config.toml
model = "CTC audio transcriber"
gain_aug_db = 6
hop_length = 160
win_length = 400
stem = "single"
widths = [128]
residual_init = "none"
optimizer = "muon"
learning_rate = 0.034
nesterov = true
orthogonalizer = "newton_schulz_5"
max_grad_norm = 3.0
lr_schedule = "cosine"
weight_decay = 0.04
Rows from block 4 of a small CTC audio transcriber, named by matrix and row number. Rows with one number belong to one channel. Each number is 128 + 32 x the weight over its row's rms, rounded and kept within 0 to 255. All counts start at 0. Numbers have three digits each.
After each channel's rows are labels from the 100 clips, of 14976, where the channel reaches its largest size: "top examples" is what is common among them; "lies over" is the class under the peak. Only what is clearly more common there than usual is listed. The data: phrases spoken by 400 fixed synthetic voices.
# filt: filter width-5 conv, dilation 16 (model.blocks.4.filt.weight, 128x128x5, each kernel summed), inputs 0-127
# gate: gate width-5 conv, dilation 16 (model.blocks.4.gate.weight, 128x128x5, each kernel summed), inputs 0-127
# out: residual pointwise conv (model.blocks.4.out.weight, 128x128x1, transposed), outputs 0-127

filt.106:057166169144133198174070182063108119125137107155125106145074113122215178137130133119109162130103179126132184137114141117105113186103135112215173174131097112160139145137139170089106146116172164136137064156163128152180087175083123118186151173153170124167101140146105121133124139123114177082121185168132157144101059121099106146136104151123139138109125134105102145095124135167090132119162
gate.106:151109101106127103184163105135069099199114137143132113123195084170123170114121223160115090150104126138137144086116153151143133123117177147109158144102121138143086167105125090175182151157075148145099118127168088191132156155120186131121114156113047106121115068085094137158122082099126088119109170085087194118145110152058096119122105151072134137078126127102083126080121108148110158103113
out.106:119180092128136105145132115140139144140112110198060132139119102102090102084127135114140104147111173093153090116183156146111154104188127131108127146196137155083091121063137120136146108148119117107202185082128202096127162130183125168144143099136075151132109098122159157110089172180093156110081032123157159125203188164123146124126126136132105095147149059113157132156131100175113137091135
top examples: /s/
lies over: silence

filt.92:116135150128125133091120100122072110100101098071148157154087128073116106092097048050184146157175192105123069141165157161124113059146141095134127162134130116158122137115084144125099122175135086131137108145097155099111127162149148167110132118141225143121137132127163127143137172167116154081122111165168096130098063160142153103131116133139173071205122149167113130153177125101190107176094
gate.92:039119122141178104144099203156212145102102137097118112143136185154141124132155106148085136094117098100133152113089129114127085121178126143118134142189155103175119123182125082116144162155143160068119153153111127158148099169122174165117070153172182130103122188144074173147142160172112072090126135144125162112095106076153089110171154119151180137123132116138108117137142074093177152192087
out.92:122156109109147156145161166173090128171094108156131126126133110120137060141141147169132114125118064069145171116153148147143158101097084105037109114114160146051114114158108155047131099099145082159145188120148125133146084177125129146139097166102068188127117142167116122104133157117103122098152112163181099120183128204100069170160063161165136144116135091079125092099112085158143147113135
top examples: reverberation
lies over: silence

filt.110:138166129102090019138133086122125165163081110133069175100113200157136148094077077060121131131150154147135110087166123135082093151146154165095111133166137146057084164153094117116167102154130060132142130115116127187093091114177141172101098137156182155071096109092146141153125206113091130151139089102116092108147147146187123138117134091160087157161143132116144154096124138118117146138094
gate.110:092149179169147140161153107116198139171110109154097147084117156139206128196144082120175152131082134122163154101123127129166092165148113130065161065080135135163089104175122168145160111126104133110184133132105125184137116188165182183167135116129092149136177154151096117100057088090098094092068162113114135114119125120110072153126143120177056151126153102123117129137112134151126136191115
out.110:133139126095137123091145087115166213137143099140116158157105131125116070133140097174152091119103159077130129130158124138110096070087130091089154144095138095092107140170054144157174124154078219181121067090113127126148108133175130077054087125085120176070184150131179129138149173055138129197151119151135155133181130131131132120157111113122169111190110121131113148139122147137161135151114
top examples: reverberation
lies over: /t/

filt.87:096070093069094060142134186146155107151097087164132111132090108169153171131120165112120125133090074110119135139120154155074148118136190102105146108130172168185129136168143104126161223114147150091097101110108133174131120158135166110119115162121128147116163151138076112106089072087165082188116150169113142056081139155110144164166145136137116163099057145153118137136093117150091182172170
gate.87:164188142166114140158089169155095161130155170096118119145156156177130179167170121130080182183085098165163127129101115115108136155132120155127108090155093113159129142120114103118178154137125190134115101120076076119110124172148187159132184174124177120136097106163156131140099117074150112088136119035075119136118191149112111108196140139099163131106167105140083073137084135145196162173110
out.87:125208116167171151164127088132144171153082158108116151092102141103145096153170136085108168110136095152044110066096108146134109094148070149163117111150178130136097213137108191087120118160061139123200131121051169069133129155076093126145170174131147123116142130065101108127165106127109109122117108158128104141086132122129080142123115106096116168107101155081147121120127126095116072173106
top examples: /s/; child-like voice
lies over: /s/

filt.68:116124135097088117120238134126117194148096130148180095146173143122148121160173102137127135197135163155166192096149129164123163124165096083164141140097131148149140146110142169129145154171151132153114098144134109129126164151152175128102133164120090077106109121127142110178131169182101122179143101174134147159158106152142067104144079172123151085188181129148111138042172130173108115048111
gate.68:136122145141155134099112122084099114162130120176129137145106107182138137111148221148070087104125131099122164111066122120140129126123156107137224182127164140172146107149158173096141103153166106113154177100106115140164110156141112160138132168093142087076120087181133157045091149099140077069097165061155125134142154159101139138109125169137132107074122186105089149070090087141134183156100
out.68:139138215136173156095151106139134168082138152120152127151120063182145097107171131021098127138145098109114136097139157086083139135137128106144119076170121099125082146087105121171152103130118156114055152139126106149104152072149144165105083119157100125121072156084143086172136133178103113108154096144090156188137115141113094160128182162201151129119151144133063092147080159113124132067097
top examples: /ð/
lies over: /ð/

filt.11:139152148127094142140098123136072156133121142156133115092176111128120084078176089174038128055157115115090150152196174160153153156133096125142177175082187144141181149101111139127112136106139065106173138192154083069183091151114194174128123137124096139116160128120085108115087185172101145171149122137165179135133122135130134129134076125115117115173098125115163113166132157115105140058146
gate.11:106077113171102123143095137122154129153153087153134136177104098136188027159092194139091089094098120159101143087131121148105171149135090158088155105099104131156105076159128133110151115140177132117157116085086131191121076135139180114118138076102072146125172146179094176078117069129078174158090116127124201123149109130108151103145099119146122108067160120126105122088113058128100101156127
out.11:116104128178086103173140182109118124131103102139176117100150096129117088137088152129102105105150121168079097142175140114141201170131087079145114122126146078127173209150135114148119134133045173087135113154180155174191150166121153110103107155098175181115094101068141171109103141108140146086116087140205095075075099127127132110111154115114073146100146113114122144100113148102209101123106
top examples: reverberation; child-like voice; clipping
lies over: silence